A small image classifier, trained from scratch.
Training: muon at rate 0.0016, 21500 steps.
Rows from block 3, named by matrix and row number. Each number is 128 + 32 x the weight over its row's rms, rounded and kept within 0 to 255. All counts start at 0. After the name is the row's rms in percent of the matrix's.
# f: spatial gating (model.blocks.3.mixer.f.weight, 64x64), inputs 0-63
f.0 077 [185 151  70 118  98 133 122  90 182 190 130 147 124 120  86  87 130  45 156 103 146 146 139 157 128 152  71 124 118 144 153  97 107 126 127 127 127 120 166 107  88 161 150 130 122 150 142 174 110 172 108 170 148 134 124 140  92  83 165  98 139 161 101  35]
f.1 096 [241 140 159 132 122 119  96  72 176 187  85  80 175 121 134  91 134  63  70 134 161 122 132 125 143 103 109 147 152 138 112 113 104 141 111 126 116 120 123 143 118 142 122 149 133 136 131 120  99 117 149 128 111 113 150  87 108  44 120 104 145  99 165  57]
f.2 105 [ 93 244 171 169  98 141  95  98 107  84 255 122 133 129 137  90 149 104 174 123 119 126 128 115 116 131 154 142 119 141 122 107 123 155 115 132 120 130 108 115 101 120 122 128 137 104 108 117 117 122 108 131 108 140 121 138 121  74 116 104  95 112 151  48]
f.3 091 [152  91 237 169 109 118 119 109 118 145 151 255 114 146 156  76 134 111 137 130 123 142 130 120 123 142 123 126 137 136 130 112 120 127 114 137 139  98 141 128 112 115 123 118 155 122 125 106  80 140 150 113 103 126 121 125  96  44 112  56 101  79 123  75]
f.4 091 [ 75 145 117 212 170 169 112 163  97 151 100 124 255  91 138 105 107 152 116 119  93 138 123 104 114 151 119 140 138 142 143 108 110 143 119 121 122 133 139 117 121 112 126 101 133 133 111 102 132 132 113 135 121 125 129  89  61  78 119  79 105  79 106  53]
f.5 101 [ 70 126 126 108 233 142 178 129 106 152 150 133 149 249  86 142 107 128 130 128 108 133  78 137 116 122 153  94 154 137 125 135 118 138 133 133 136 138 106 129 112 125 121 134 111 122 122 112  95 143 124 118 138 141  93 139  92  90 107  97  98  57 162  44]
f.6 099 [ 71  93 126 129 115 227 126 195  88 144 117 135  85  92 248 128 101 130 132 154 116  73 107 145 103 136 122 148 109 133 135 125  91 135 141 113 125 121 140 123 101 117 119 132 151 137 114 134 134 126 113 130 142 108 123 140  87 112 115  99 108 113 101  24]
f.7 099 [ 69 154 116 112  75 112 237 162 113 140 103 132 125 112 183 187 152 137 163 122 141 115  62  96 111 154 120 131 121 104 138  44 149 136 140 119 121 131 110 107 133 132 126 102 121 172 109 118  86 160 155 158 142 131 131 116  71  74 124 148 108 127 167  77]
f.8 102 [204  91  91 108 132 152 107  95 218  92 129 116 107 112 134  64 255  52  89 126 129 130 124 138  80 151  99 122 123 117 140 109 111 105 151 123 130 128 116 132 119 136 122 140 133 125 121 112 128 148 129 121 129 132 118 115 110  93 118 121 114 107 115  82]
f.9 110 [ 94  44 112 120 115 151 119 110 243 169  97 130 128 138 124  91  47 255 120 128 124 123 126 123 116  82 143 125 127 122 138 119 133 133 128 131 125 126 117 133 113 124 129 124 122 134 123 110 119 139 125 125 133 113 134 134 107 116 117 114 112 122 130  82]
f.10 111 [ 91  38  75  65 115 124 135 107 115 255 148 121 112 111 138 133  96 108 255 115 113 122 127 126 119 111 100 115 123 123 127 112 135 130 113 113 137 131 112 120 128 118 142 122 129 138 122 126 127 127 115 128 133 112 116 149 129 105 119 118 107 118 124 113]
f.11 105 [138  99  44  33  66 135 128 120 159  85 255 191 137 125 124 136 120 111  84 226  89 106 121 137 126 123 120 116 126 129 121 126 115 128 126 121 127 133 121 131 112 114 130 129 126 131 121 128 117 129 124 126 116 115 125 125  98 126 120 109 111 121 123 107]
f.12 118 [127 138 102  54  43  56 114 124 136 133 100 255 159 123 111 141 139 135 115 122 250  70 118 133 122 128 126 124 108 113 113 127 109 133 131 121 114 132 119 133 120 120 134 125 129 130 132 124 109 129 111 124 127 116 122 128 106 123 124 114 125 117 125  98]
f.13 098 [107 109 129  97  78  67  53 110 124 142 120  93 255 150 130 149 128 127 115 131  90 255 108  80 121 126 137 123 127  96 122 128 114 129 121 137 118 123 130 124 124 127 133 131 140 131 126 120 135 123 135 116 130 117 123 147 113 119 116 117 117 117 138  96]
f.14 121 [ 90 143 129 129  96 114  81  74 110 135 134 132  98 220 127 142 106 128 125 139 119 164 255  41 125 128 131 128 122 133  67  99 122 132 131 131 122 125 131 135 112 119 128 119 132 129 118 132 133 126 114 134 128 118 129 141  89 123 117 118 116 117 135  90]
f.15 096 [ 93 102 132 117 131 122 125 189  79 130 132 132 126  93 211 174  97 117 134 117 131 108  76 255  95 147 116 146 114 107  93 111 106 130 138 143 140 102 146 141  95 128 128 129 139 137 146 103  93 132 140 123 109 136 133 145 129  92 108  84 146  68 137  52]
f.16 110 [141  95 130 137 104 128 148  95 198  93 116 127 136 112 125  67 150  74 143 117 130 142 131  97 255  78 119 119 115 153 122  98 111 114 106 104 125 117 119 124 130 114 170 119 124 126 122 107 122 130 101 141 135 111 124 125 131  79 124 117  98 133 120  70]
f.17 074 [ 59 108 118 120 128 157 104  71 110 125 100 101 134 121 145  96 189 124  89  91 141 134 114 121 119 255 126 120 117 125 131 110  72  80 115 107 148 136 114 107 120 132 132 125 124 129 119 107 125 127 112 129 111 129 103 130 146 105 118 112 138 120 156  55]
f.18 098 [107  55  81  92 127 135 136 107 169  74 142  81 124 127 123 132  31 192 178  82 124 126 125 126  99  99 255 105 118 125 128 110 105 127 131 107 133 132 129 132 117 137 136 125 133 132 125 117 130 149 121 117 130 122 134 112 114 126 115 126 121 123 130 107]
f.19 089 [ 82  87  59 139  95 120  86 124 159 120 157  28 135  94 164 122 139  65 213 157  82 118 132 114 122 121 151 255 112 126 112 124 119 106 117 127 116 134 128 118 132 117 116 158 128 127 125 128 120 117 127 133 108 128 138 128 128 106 126 117 109 111 129  93]
f.20 094 [121 118 113  80  97  56  94 121 122 139 128  83 129  83 145 116 117 128 103 199 196  21 102 138 133 118 114 123 255 104 121 132 128 144 117 114 130 120 108 110 125 120 123 133 138 129 121 135 113 137 120 125 133 117 127 138 108 106 118 123 110 132 115  96]
f.21 086 [ 90 153 108 111 118  47  55 143 140 134 130 111 109  97 152  52 128 131 129 124 173 171  90  60 110 119 119  99 167 255 131  87 129 125 132 131 120  95 129  98 129 128 135 122 126 139 130 145  99 141 131 127 116 121 138 138 122 106 125 112 126 104 153  96]
f.22 106 [117 128 121 134 110 136  96 120 125 143 121 121 102  99 132  68 119 120 124 122 116 204 103  87 113 129 138 119 118  83 255  63 116 131 128 134 135 105  95  89 114 123 126 128 119 141 126 132 106 122 132 126 126 121 125 139 124 115 117 116 125 113 149 109]
f.23 096 [ 50 113 117 149 133 120 114 164 100 113 131 111 119  89 116 192  89 138 136 125 105 138 189 142 105 107 145 134 131 137 184 255 105 113 134 127 122 124  84  74 109 117 128 104 146 124 133 149  95 142 113 144 117 113 131 105  86 101 123 125 111  99 135  53]
f.24 110 [130 122 153  98 130  99 103  95 123 107 123 107 141 132 123 103 138  86 138 116 139 127 102 127 179 121 136 151 121 149 139  71 255  43 125 138 119 127 114 115  66 130 116 131 122 124 124 109 137 130 130 104 133 119 124 142 148  88 121 132 128 112 101  90]
f.25 095 [142 122 112 111 130 151 106 113  60 140 117 120 131 124 140  99  74  72 104 131 118 121 116 122 255 181 107 133 131 142 124 105  57 255 121 119 110 129 125 126  85 111 112 128 132 126 118 121 129 133 118 134 117 124 131 111 102 135 133 110 131 126 142  83]
f.26 102 [117 120 120 116 128 130 133 101 125 105 120 101 123 127 131 110 101  28  27  96 132 138 121 128 104 255 163 123 132 139 111 112  62 106 237 107 125 124 134 121 128 125 125 109 124 129 114 127 119 126 121 122 120 124 130 131 117 126 122 140 122 118 123  91]
f.27 103 [115 101 129 136 122 129 117  91 125 154 119  97 104 124 135 116 126  68  94  33  97 127 131 136 136  93 255 141 135 147 118 104 117 133  66 227 103 111 137 131 123 123 126 109 144 119 119 106  99 123 121 138 129 123 129 139 127 105 118 118 125 119 135  87]
f.28 102 [105 115 122 125 139 119  97 133 122 123 128 121 107 105 162  92 134 127 119  57  47  79  85 107 115 124 125 240 163 102  94 134 127 135 138  94 255  79 124 113 112 119 129 117 130 135 113 120 122 121 115 124 117 136 122  95 120 115 119 133 132 109 138 100]
f.29 096 [102 133 116 135 135 142 109 121 116 139 118 116 104  90 139  81 134 121 126 112  99  18  75  95 117 122 139 122 236 201 165 137 112 127 114 133 118 248  90  69 115 125 131 120 127 102 124 102 112 126 139 127 128 131 131 127 109 118 123 121 133 112 138 111]
f.30 113 [116 123 142 123 129 125 114 147 119 134 111 122 137 123 120  95 128 132 126 118 136  75  71  34 119 129 130 128 103 217 144 122 111 126 132 128 118 119 255  47 113 123 125 129 126 107  95  69 112 131 117 129 123 128 119 129  97 135 122 121 129 119 141 120]
f.31 083 [113  95 107  96  98 139 152  99  88 139 124  98 138 128 102 144  91 129 132 143 117 151 139 125  88 116 117 144 133 135 226 187  92 138 119 142 120 119 103 255  82 135 127 127 127 131 112  66 119 134 108 132 130 144 150 133  82  92 128  90 134 109 107 100]
f.32 108 [113  97 138 129 121 133  78 103 145 113 116 133 130 120 138  89 135 111 144 118 135 130 136 126 152  83 149 126 115 133 110  92 153  96 135 127 128 138 126  89 255  75 107 134 136 132 132  69 107 100 140 119 106 121 143 115 108 151 140 108 119 142  77  81]
f.33 094 [125 115 133 132 117 132 100 128 144 122 131 125 123 124 129  92  79 145 130 122 121 129 128 117  59  87 133 129 133 137 115 103 210 195  91 119 138 136 114 131 128 252  90 131 135 135 127 111  14  93 128 116 127 118 115 142 163 116 126 114 112 112 158  63]
f.34 096 [120 118 128 139 103 136 112 117 136 120 140 123 128 127 128 100  91 108 125 136 142 116 132 129 135  83 100 101 128 135 138 102  56 184 196  83 127 126 129 128  83 117 255 108 112 130 119 110 107  60  89 100 119 125 118 143 128 116 144 132 132 113 129  90]
f.35 081 [100  85 126 141 119 129  98  92 108 121 144 119 142  96 146  91 147 122 104 124 136 128 137 129 133  99 141 117 119 113 126 113 115  86 212 156  92 133 125 133 110 109 191 255 102 113 105 128 110  91  96  78 122 104 119  99 120 111 137 122 118 106 156  97]
f.36 104 [ 93 104 128 109 141 135 100 119 119 135 122 115 126 111 125 106 131 122 113 130 139 111 115 141 127 133 122 107 145  95 114 135 133 122 143 202 161  55 100 123 117 117 117  77 255  91 118 114 108 122 117 109 104  68 134 105 120 117 125 117 116 132 143  88]
f.37 088 [ 95 107 115 122 134 131  96 136 120 129 129 123 113 137 150 115 112 132 134 124 129 121 131  96 125 122 128 118 127  69  93 106 124 121 141 107 182 195  36  80 118 122 130 122 114 255 140  81 116 141 126 106 124  71 106  64 100 106 143 117 136 114 197 109]
f.38 113 [106 118 133 135 128 133 114 135 110 128 127 129 123 118 138 119 120 124 122 125 129 117  96 122 122 124 131 134 128 111 121  68 110 123 127 124 126 171 163  72 109 132 128 133 131  76 255  32 128 117 120 125 119 110  90  65  99 128 127 122 124 129 120 148]
f.39 097 [ 72  89 102 119 139  98  95  96 102 137 138 122 122 132 150 121 105 124 121 125 136 127 124 156  95 117 153 109 143 144 117 105  88 121 126 128 137 149 207 185  97 121 110 123 116 106 125 255  48 140 121 118 141 119 159  82 139  93 124 124 116 147 156  81]
f.40 110 [ 97  78 119 115 102 133  92  99 118 151 132 125 127 148 140  96 136 111 144 129 134 123 113 139 118 115 132 119 118 142 130 101 149  74 110 122 115 129 127 145 156 110 152 137 108 148 117  57 255  65 124 106 116 118 136 139 102  76 126 122 145 106 147  89]
f.41 121 [116 126 134 123 119 123 127 129 131 140 117 121 121 127 132 101 120 129 123 131 134 123 115 130 105 127 118 129 127 130 124 110  87  61 117 120 129 130 116 131 247 166 123 109 129 135 128 122  10 255  91 141 128 117 123 127 112 104 102 126 137 111 136  99]
f.42 099 [144 102 127 119 122 139 117  97 132 127 118 122 115 124 131 128 112 128 121 124 120 132 120 137 121 120 144 125 123 128 131 116  80 108  85 106 130 125 127 125 134 228 168 128 144 131 116 122  63   1 255  87 128 119 131 116 147 104 107  76 113 112 141 118]
f.43 093 [ 89 111 122 128 106 118 125 107 124 143 109 139 124 123 136 123 131 115 135 144 137 134 116 142 118 133 118 123 135 126 102 107 122 121 112  73 105 127 124 134 147 140 221 130 121 114 131 115  94  79  76 255 104 120 145 116 143 110  77  61 109 114 120 118]
f.44 098 [ 95 123 120 121 109 135  93 121 112 137 119 136 120 121 141 122 131 130 121 120 141 116 116 138 119 109 137 130 142 122 124 118 117 129 104 118  87 112 106 128 123 122 123 213 162  83 126 129 137 140 104 113 255  40  95  99 130 108 139  56  82  86 131 127]
f.45 108 [ 97 119 126 125 130 114 130 130 133 133 114 131 122 120 133 121 138 122 135 125 138 131 123 120 105 126 134 133 125 134 113 120 128 132 132 112  98  72  85 144 118 124 132 116 234 173 172 102 102 146 126 147 100 251  26  49 116 139 128 117  92  72 163 126]
f.46 117 [ 89 137 121 135 113 111 106 144 126 124 116 121 134 122 134 135 136 120 122 124 124 127 125 136 121 120 131 121 133 112 123 116 115 122 128 127 119 117  72  46 138 129 129 127 108 246 136 141 115 123 107 139 116 102 255   0 114 125 132 121 113 112 120 106]
f.47 102 [ 79 126 115 119  88 111  81 109 120 126 114 116 136 128 152 105 109 111 134 137 135 129 154 125  96 126 131 112 128 120 132 114 109 119 139 131 137 130  95 122  63 139 130 118 133 151 236 165 119 133 115 119 133 115  95 255 103  76 150 115 126 120  97 107]
f.48 119 [ 79  83 120 116 130 113  85 123 116 143 144 128 140 123 131 112 116 121 121 130 128 131 129 141 118 149 135 134 123 124 121  99 103 147 126 115 136 115 136 124 152  80 129 122 133 134 128 111 142  67 112 146 135 127 121 104 255 105 128  97  98 147 146  60]
f.49 084 [ 78  74  93 122 103 135  94 106 128 138 116 126 123 119 158  93 112 137 134 138 125 135  95 133 133 151 132 117 127 128 130  80  84 146 134 134 120 147 115 134  97 136 142 133 136 120 127 108 105 200  89 102 120 125 142 102 243 180  39 150 118 123 161  26]
f.50 098 [102  97 115 115 117 125 114 111 123 117 118 140 116 121 130 118 140 125 130 120 135 128 121 115 146 108 142 111 126 127 129 115 117 137 122 112 124 126 122 142 119  83 101 127 134 138 129 112  77 242 204  85 100 112 123 126  94  32 255  65 106 122 129 115]
f.51 086 [ 86  91 110 129 109 125 117 137 115 139 121 102 120 131 133  81 128 114 137 137 141 123 107 139 131 129 133 139 118 135 124 111 128  99  96 145 140 126 133 102 113 125 111  85 153 106 139 126 127  85 175 229 114 114 128 145 157  22 119 230  34  75 131  98]
f.52 097 [ 93 104 136 111 117 117  94 116 116 128 129 110 124 116 148 103 131 131 126 125 136 127 122 140 115 127 129 121 152 130 130 105 110 134 128 119 127 100 140 117 126 130 114 136  98 112  88 119 101 131  87 184 228  73 100 126 121 152  81  62 255  47  73 146]
f.53 077 [122 116 119 114  99 122  67 116 138 122 128 113 129 129 153 115  94 107 139 119 124 146 107 140 128 136 122 121 140 122 130 125 112 124 151 105 113 100 131 122 131 138 132 155 143  44 143 133 102 141 121  76 149 250 109  41 135 125 116  60 140 205  77  59]
f.54 107 [ 99 130 139 110 115 133  84 114 116 136 119 116 113 117 146 100 119 105 123 131 120 120 132 140 114 117 128 136 124 125 125 139 117 134 126 128 119 140 145  96 109 128 119 133 132 145 110  92  88 141 119 130  76 192 180  25 107 135 119 121 132  60 255  92]
f.55 096 [ 63  96 108 110 106  97  83  63 132 117 131 126 139 146 150 108  98 135 125 112 126 126 117 134 116 143 132 141 144 105 156 131 104 120 131 130 141 129  97 147 108 126 145 121 141 104 128 132  39 128 143 145 120 134 133 181 118 106 117  96 128  83 194 255]
f.56 091 [ 69 115 165 137 171 145  55  88 119 107  99 135 116 106 107  82 108 146 144 142 105 160 160 140 113  92  83 179 144 152 136 146  90 141 127  91 144 144 140 107 111 101 152  96 119 159 101 118 180  78  91 145 164 144 133 118 142 223  76  68 132 117 123  76]
f.57 101 [ 92  82 120  97 107 138 126  60 113 124 131 123 102 125 141 119 133 135 122 131 122 130 117 151 114 138 127 120 133 137 118 108 144 138 136 145 137 112 125 135 101 151  97 125 125 126 130 118  96  14  96 140 135 129 105 147 255 153 164 121 138 105 153  49]
f.58 106 [104  73 103 132 107 129 103  99 104 134 117 118 113 112 127 104 120 138 140 135 120 128 116 116 102 122 136 138 113 123 120 117 150 125 114 141 123 129 140 110 119 128 111 132 154 142 116  79 101  97  67  69  97 126 145 118  83 255 163 185 130 114 142  94]
f.59 094 [ 93  84 103  71  71 122  99 108 105 137 127 112 112 126 121  79 146 107 151 144 123 124 133 126 122 125 141 112 141 111 137 103  99 127 100 146 102 135 144 144 137 116 118 147 121 144 107 104  92 145  83  96  98 147 127 122 160 134 255 141 185 118 160  78]
f.60 099 [101  97 112 117  93  93  92  72 114 131 114 115 122 120 124 107 123 124 145 122 128 124 117 157 102 102 110 117 118 129 121 115 126 140 146 125 133 120  99 134 105 108 164 110 153 100 120 123 108 139 140  85  36 106 121 122 105 136  99 255 171 223 154 103]
f.61 098 [108  89 138  93 110  84  88  98 103 129 110 117 128 124 152  94 112 135 130 149 149 102 127 160 125 125 124 104 136 137 108  83 121 124 124 154 112 119 124 158  81 124 129 144 123 139 130 125  77 148 130 128  94  16  89 141 131  78 160 116 239 167 217 121]
f.62 109 [ 71 113 126 110 114 129  59 115 114 150 111 123 114 135 111 124 138 128 110 128 119 127 131 135 121 128 122 128 142 108 134 111 119 142 126 133 128 123 122 104 107 138 108 127 118 135 112 111  99 134 117 125 111  87  64  67 137  87 136 149  96 255 122 244]
f.63 096 [ 44 143 154 163 170 122  85 107  78 106 112 111 163 132 153 111 148 148 159 107 139 163 140 166 151 121 138 106 145 131  81  79 141 177 118 140 121 140 125  66 119 135 144 136 112 150 119  65 105 148 152 103 109 100 178 195  96 121 145 124  72  77 203 145]